config.toml
text_encoder_layers = 7
text_encoder_norm = "rmsnorm"
text_encoder_head_dim = 32
text_encoder_qk_norm = false
shampoo_beta = 0.999
eps = 1e-08
one_sided = false
Rows from block 9 of the denoiser of a small text-conditioned image flow-matching model, named by matrix and row number. Rows with one number belong to one channel. Each number is 500 + 50 x the weight over its row's rms, rounded and kept within 0 to 999. All counts start at 0. Numbers have three digits each.
After each channel's rows are labels from the 100 images, of 14976 (inputs lightly noised), where the channel reaches its highest value: "patch colour" is the nearest of a few named colours to the mean colour under the peak; "strongest on" is what is common among them. Only what is clearly more common there than usual is listed. The data: rendered made-up planets.
# convs0: first 3x3 conv (model.mid.2.convs.0.weight, 128x128x3x3, each kernel summed), inputs 0-127
# convs1: second 3x3 conv (model.mid.2.convs.1.weight, 128x128x3x3, transposed, each kernel summed), outputs 0-127

convs0.85:523531501434490546465535498518542445394554605541435529572522579500504442459504503486493475514522475399464547447504528422507514599420465515518402462408543574495522471490558430589497480517461476463506476484389476488529413492521492459433470450451602476499551525572492591528558493537489519517543464451553561404507440539486454443425576484494520489425411565564489511630467459547460505495437
convs1.85:461536473578461548610531576519570485594496552427414521408452516524501456584423543453470416530540484467576530422528507529541391431567425530522490481494577509556497482547474546494554491571467521508505515530605579476471520414460443494512509513482480511489509555517460482511437501502473528372516466606503485457545425473538548458485411525578573521487490573577527571586430515565524507507540
patch colour: white
strongest on: glowing rim; full; cloud-covered world

convs0.68:471410485483509586500406476578436519531475426541430395518506455480564429372494509544451515474493559522565447471493434532484552474450447476477458556556470506456463500571560567435459502404477518546591485507524465554437546509535552439526487451464480449547490479428391515537514569513538446494604527562495500472497535435426426486433544497482494450452425431477558461354452457464530485504490
convs1.68:551684494477520526562562433536538579505438565464494496515568442499458478531546503451577471616520416447492535539447484505514481531555532519526477480460469484519554461503596514590504399551584518446480455527508604392587526421506527495543454442519513562496469518467528435472529452467555558485471477447491407510542466537413501541551510536527508496475541485456570596531524476598481476570563
patch colour: grey
strongest on: glowing rim; full

convs0.66:501429605487526479476577464455527507497509536482400549448446522480511518564452558524420577457551476546563516433519507423543594501470521485410472501491560515501466529578453533521450582598509550481494462509534461510521511400496551446475504544558472515417492482491574555527541517553525335463531506549529572460513488449355449521522508469414573463478510514518473549564485386536414492520575
convs1.66:525610515513457530542427532569507534467520609525591497490473455536487522496507501450547399583490527447435444496481471462526531497595523457548466490616475525528492513471506568479580487488528395560493485548427573503518503447489444524448577582447518602541487473531505475575452452439491565478461462505477547504593555599542492522453534515671519559457526551550530529544444550597520497531476
patch colour: white
strongest on: glowing rim; full

convs0.4:532454574438541523519616524585518509427441492484487474566484593591491488579518464490464547404537455537500508467484412432480613510513567555484526427543433518514510567461458485491473556566463450534480451452483490514467463555471471557476496528504467503565585494456491499476569520429492515512495524558594506479475454475486442483434465537541408531618343473482459480499580615522454509556410
convs1.4:454500480451526549520481537479538447453514503482532502523428439515511473535484561584531524603530427416614537499629589456493404542481518518593441544536617454496432451559446433482509456460477469535467520519544562469566569383462557459475466479539562536506530461557535550483458456535565461551479458498505463479501594593501576466485536528492565566479573534493494499524487443597559469548592
patch colour: brown
strongest on: rings; crescent

convs0.47:620592594534497499510545434608453503511456496508536574528530559526465562512613488487494472534500495498501620487473513413524517542457573578571521458541491525526486530507574388472499542538484419499534532439464444482515619595443485587454466510500430424530480501487424475483481519479495587412475454480521470433549581543509558498499489537538421530599534435492465542489486452600539483474451
convs1.47:457457497534380523555574611473428453516494564483477529522412436472488441556482420492520499479541485593561516470513540508470495466414442529573445583488533478525550488498481450445560484473451507543493471547575531477539465478537463485418437451527611501467563498457432569437515479556465440486480502592610525497394529597595456445447497422477523618539500565493519429434522455490520520495499
patch colour: white; pink
strongest on: gibbous; cracked ice world; cloud-covered world

convs0.80:525655597569487517502550559534424502456506526514598582476449576496445639564540448497545492490551503470517572473539503431476671546451508508553535514560543517522519573506560434450464506523465431496525471479456494462537594551552459503495444479590590455428487518464428505541521470464536543454501445479570511437579525557582523519479485473540426524468554520499457539495467476523443452486527
convs1.80:509457495497409495535508555499405408440529514438540514541461470528442441552521509479473504528536454547574581441499555451462489481455487541580438537565507521513520446530469451486550530409407516502539475533565546373524514481524480559434479397500555518412541489493422532455514509609541456466454409607565450482493527587526554440417447522582545571613492563473502467478489502552574536480491
patch colour: white
strongest on: full; glowing rim; cracked ice world

convs0.116:518453462567505477585532504460537505563569455472519472570561568511464529516545483526478462472488490522504450542464513541451550473518493568490557471485551395493524486492442494396568497550491447514514495424457522546456559428402506454526506511517420548514443528488415512405488485489555513434647503592569440447533565582342470481588500500518543485562556437528546503544454492573510624545464
convs1.116:506495534457463535463546513541445543441433549572418495415504536557537437479441465385465570553485508545500547508492456531553510543483418507490542497472469603542505511513451552555319526487493525526549399517452523477552526515518566544462508505513549509477452524494537524576579529597458557482455442418430502490380424497558458429349475492477492448462470550507558522479452509455477460458560
patch colour: grey
strongest on: half lit; ocean world

convs0.63:507501567417491535422551429507510544496518451568457615509568560556507492515517452512503437505493529461597514483515528568556468450483555574446509547438484506468462528483410440449592543478570440585520511373495431582560447484578476531445505559411479443465555515490466464502433537496505564531594496462524445452535489535438569548468558534546491481393497391558513470538465460552553510442421
convs1.63:516442513468532507507471500435474511524497460435487458535494363411506475540570439441496529404602549524423476506435540432468455610377436449478459454600535449498537460493531521466456483461420491519506494510525539453457513413410509488526512530602568533525529490522536465551502415511509386563545497561470557536488422570516464532596545478450481513560416511462491438427551539546433471536525
patch colour: white; pink
strongest on: full; glowing rim; cloud-covered world

convs0.50:460497482452481525448462531511463521602437495529562494581486488500557448458475530572551497524570480533522407476513516444527628431551519554533535466366501518518550515469560521401392523530549451532523514498469465455474493527443476495564519545398446501478620547492416458509495473465472505503427473478535475570469629483584455494409479492531418463543361409477489535490516502489484591489478
convs1.50:530474572508446525570489444477516513462532463450538512523517466439504459509538499475448594455462483511516457423549496569572390438390471565450487501538552593530423476559485386541489464413438466497547497479517595569427464534447504527464428384559425539481490466485499558546478510542565460443534481497393526458484520504578451441460610485452560602421496565462479459471435544482509529479473
patch colour: brown
strongest on: rings; glowing rim

convs0.124:640495510465460419460522446562457538637419439510475588480460540457470587493501511498525482477472523505466543499476547496489518532552498513397555469627439444499422533449499476466510499501503452531426503485495494456532594485481511511487493414531480473462484465536499542502497560528458541464516461590471558333518461513572547515493399565477493582517568509515513557535482363528622516493498
convs1.124:477439542490453574553581585501431444400482530517483458494530516488452450558531413482414417538547493551596570434446504404554529478497429504600460553417505508427543573487476479484485560531427511471498501526486480483582572554492507572439443460573603532487563532438502474505592497513545465488493390512568449497489537592488509465456459526502488620566469532439529424463449492477485454506519
patch colour: brown; grey
strongest on: glowing rim; half lit

convs0.76:508579439470503497481550525552523547511577443530523507491451521418429561493541540527467549464508411432512564492533526427445663535521521525453512400523471437515448474485518463464417586596485501497448501570430563448497514442500409502439408522524527503457436464495505539528502495616507495444458565506526539360582443475483511476415472501507445437455537572493488517568476514606561469465502
convs1.76:440470494434512497588525534378490387501516559469541504483445550518596596550539512540532431580458509518474519473515484585567511457510513473558462555521507534422513475516361415437487498503456539528495439532508528593495394514494517511569556516459494485440517502508469465409459502555523521537475403452428482528452520617517525420418458603537590473492438424485517519476501467493488529605526
patch colour: brown; grey
strongest on: rings